{"train_examples": 26041, "time_shift_ms": 50, "decoder_positions": "learned", "muon_scale": "match_rms_adamw", "nesterov": false, "steps": 5000}
Rows from block 2 of the text decoder, named by matrix and row number. Rows with one number belong to one attention dimension. Each number is 128 + 32 x the weight over its row's rms, rounded and kept within 0 to 255. All counts start at 0. Numbers have three digits each. After the name is the row's rms in percent of the matrix's.
# v: attention query, key and value (stacked) (decoder.blocks.2.attn.qkv.weight, 768x256, the v third), inputs 86-171
# proj: attention output (decoder.blocks.2.attn.proj.weight, 256x256, transposed), outputs 86-171
v.134 097:081190036132109099209127122175140136116103163142078123085116105114129138145130110075185084146090162148139164116153161103105120065085076124099155109144108098064103177155090137156152071139198120094181148134106089131098137158125162164138127072131143135107112079
v.135 098:108107135092123087180137153133128096106153161097134109132088189116177174090149206119136117148118127123130137134146101199158178117179087120168075173140158105068098133153130077142127112104131158093154125140152079159082121116146100144155086122148167125062101066
v.136 095:186126127126118118154078154075196137061087180073117080143087125129131147184065125104122112152124101156120158145104165120128090118153081129162125096127093096125207132034150099133144150118169154147191132108165077143083101080132096134101134076116128144115099138
v.137 106:103112135150128090063146172079149173171163054114159184111080179165090115174086096170114096144116097172133193144152076171126147166143127121122070104146158175076110088103174129124098157113098156097152087132117114156145106145177142092093127118175139118082108131
v.138 110:125149129186163084126143156151152124165157174102095115123110201177141086107160161189146160134150111118116167093143178188126114143080129103097123098143117124117139128115173078177102051126137140106148123148126131156104130110113147172171118090136096055148144077
v.139 103:107087186143136115166068176105167161128140077133177131139127117130070144110131184154151215108141140093143108080075128128161144069196152090078142108109151168166190134144162169154111154147111117134081169158068142111124123136148150125132097174145109087149173096
v.140 085:162112181178170205042105143062105119172088144106102162092161132096122123177116098108106163111135124137106160139123136099109135136066100145062080132101168092125121140146151134123121191158124165145155106144107173114153090098083105071133127097153173095151071175
v.141 084:121052184136174143142126117077125165136135142143157122093096195087087126091142175139100122135097114110139107139164120123185067112157143090131046184083137104115112157118160164111165178162123146143098120153121127184091109101134133121120160203165140129136150111
v.142 105:135088136098119133090185052085153153108162120157132086176168122154175162117185140123104151103111085106097092149133127124129119084146153171123159124134140118142097168087138136120101142148143104094074132155180166098068137186109158108149150151125109139110222129
v.143 109:115103135114095145125134128163139088118115076130089181130171090101094144208148162096140162120152127124096107111109157139146115109126178133102146152107098102150165120145105113063161117138098118067150152128161135134145131192115152105144091093116121129130184105
v.144 112:167061193094100124088089107110106117168142096071135128112113088124068179146143086150132158105179085107090149131092132134205164186121169168085122137133121141141178081140172116169102175096183137168112133178109163127187073129144067166128129204115130102158119129
v.145 111:126155145135197064144135124097172123099143138159117134129143120104116088095166155151096057117160089106141128069088160161136078112162177069138169141115137156129106158139155160169176131168100102141100114087098113123126161148221156128152126135136197087158129120
v.146 095:110128058181113098123078087132155148119130100106139147122087067130163103138126128081120204136108084130152071120176177142104166125160116128148136161112077126074148106176148130111146126067129082105144102154091158159116107115132226115133089144069122128080166103
v.147 086:154115114081104186108146141082082094143150118118153111104059083179196138114090093116102152091092107100130129106128158140143162149147115110127148112148111126202128127187089122174094095159168128103161045135156159179179162080114096116143105163164086135116110163
v.148 091:154163127113154131087114099097141094153152085126146122137152085101099116192130128128107169146118158151148058152130118108097101124093144158148160136144146119114124093118104135097110121086091093092156228110168152144106075138113147108134138106093132128059161170
v.149 102:150119137086149138097148185149149086086084111105108180137101153132069116125075117110073164152130090134156122138120119124145102120127148160123137138096129157100114109125162185143085200174115121226091111205142096098171171154154148160120116156147097110096135170
proj.134 100:143081163137124142073156124101096151139135120151151161094132149147092134057105113139107149097161119074087118118042147118118219170154171146119155125122134128174208120160117099106143159108106125133132063165148200121113061080082174131046111142081150131139166144
proj.135 102:140139114132122144079129076140161170126090133161098110107141098148064166091135062095134172112104160143133157150160159082123168104113082130089095084100143103128136158086146139103141149130172118121076120140115151137171109104102147114127100153100141083142191125
proj.136 096:119163152133120114129120133174163118150179146091103103100172119180128175107145155144144175083133124097086165147154100178063125131130090141082127132097181145188135136157116128173116170067091089114080138195128190107157103134193151119173075076104110115101144139
proj.137 109:126139148092105123095168102151150044133103129109105098138156129156128152131155094088112176102122138135141128110183128111152158115134137145173111145076120151128119092160111151147180084136134165141081209151129075121098160067099124124129109122096109129137097089
proj.138 112:139078132112117109073132110142108160100162124070134126120118102131096135114150158091132107054182071162124085147118127139146161165141150151130141143142188130129123177142141091176162121122095131152159170143100110129184126087132098053124136172140177144143066158
proj.139 104:079172193169132111086126096160126137139096109166086144119133090084151107126105093071118155137155112150117153098149109119123103097108120099161175115158157127095101116119138203150146109140100129117162120184117117133171151110110186137133157157211127088118123121
proj.140 082:070175132182137172162131152200123193110084108110165079097102114171133147100063130116086140134156121120107182118085131112153145066115129118140190127125111123173144125184113103131140146068159118144146168130150114119115158104166070122114149120123110131085138037
proj.141 085:084158104099087093101071113126186188086144069151094125143153137117090122157161121126150149112111105156130125126184148162130139120135118141098147156150106174083134090180090141187113057113160107101101186127159134088166131140159063145182120108124114115083117188
proj.142 104:140138111111120083120084144115165114100101112137065137166116099092077202103131049145178069152142157121123103164149159169127111122052075144112098149141097133091159187166138114162169119150152163170091070141074108146194155145154099147175106146133144150111084142
proj.143 111:108084193137114124152102138126058113076156023059154094084179187086165081101103165082149113148113134178143195133122104147133165203129135176093121153153192135078062129106103096150136144139147182134141043078103156178198112113151090117155158142218120127190126131
proj.144 108:089204135138144143146109156127193134142128136092111067156151171146123097118124144097140138165117125140146072117166069185104093087180100072114104068130138127095059128140170195073185101149140083109101156111144093144152187094144115145115163208216138138119061097
proj.145 108:131133094155096126128096132162162139085133180177099186191104145122192117112130099168133138107075121140120153130151095173171146150120094117110114138157148108105125153165144130130089097114094155098179174131128151124134110132143090150153105190134132145020076163
proj.146 110:134128172098105145083100162103130086186149170098115128105158116106130158111101098130120119067146142137132131136112154116162140168078129109078139124090177128120131166069058120148158137164210132116106153090149153093109094155100178102142160066160105099203165128
proj.147 088:197136170176122142112128096141123164157106123065042096121075123143127145180164138118128116175116124166110080133107093104144182049166169086141090182136069179079118068042164144147174063119155079132110123146125113184106154152143132135152175185111164111127111077
proj.148 096:113103097141115125099119132081096097123145143100160072122173185103121180111113116133082107143097172100118146170149188144162141118152128104082098158039099157089088208134104106090212090150067052149156105096113142093110115112125158131133167067174084135184123084
proj.149 103:130148144113118096077179103077122125133139136163134122122166117112158103120152086147151094160145156149166080173172109138139117155098151177119102097134077184093132114110138114083187142094129174085143113087120155151131105110105115061108178126101113130092130108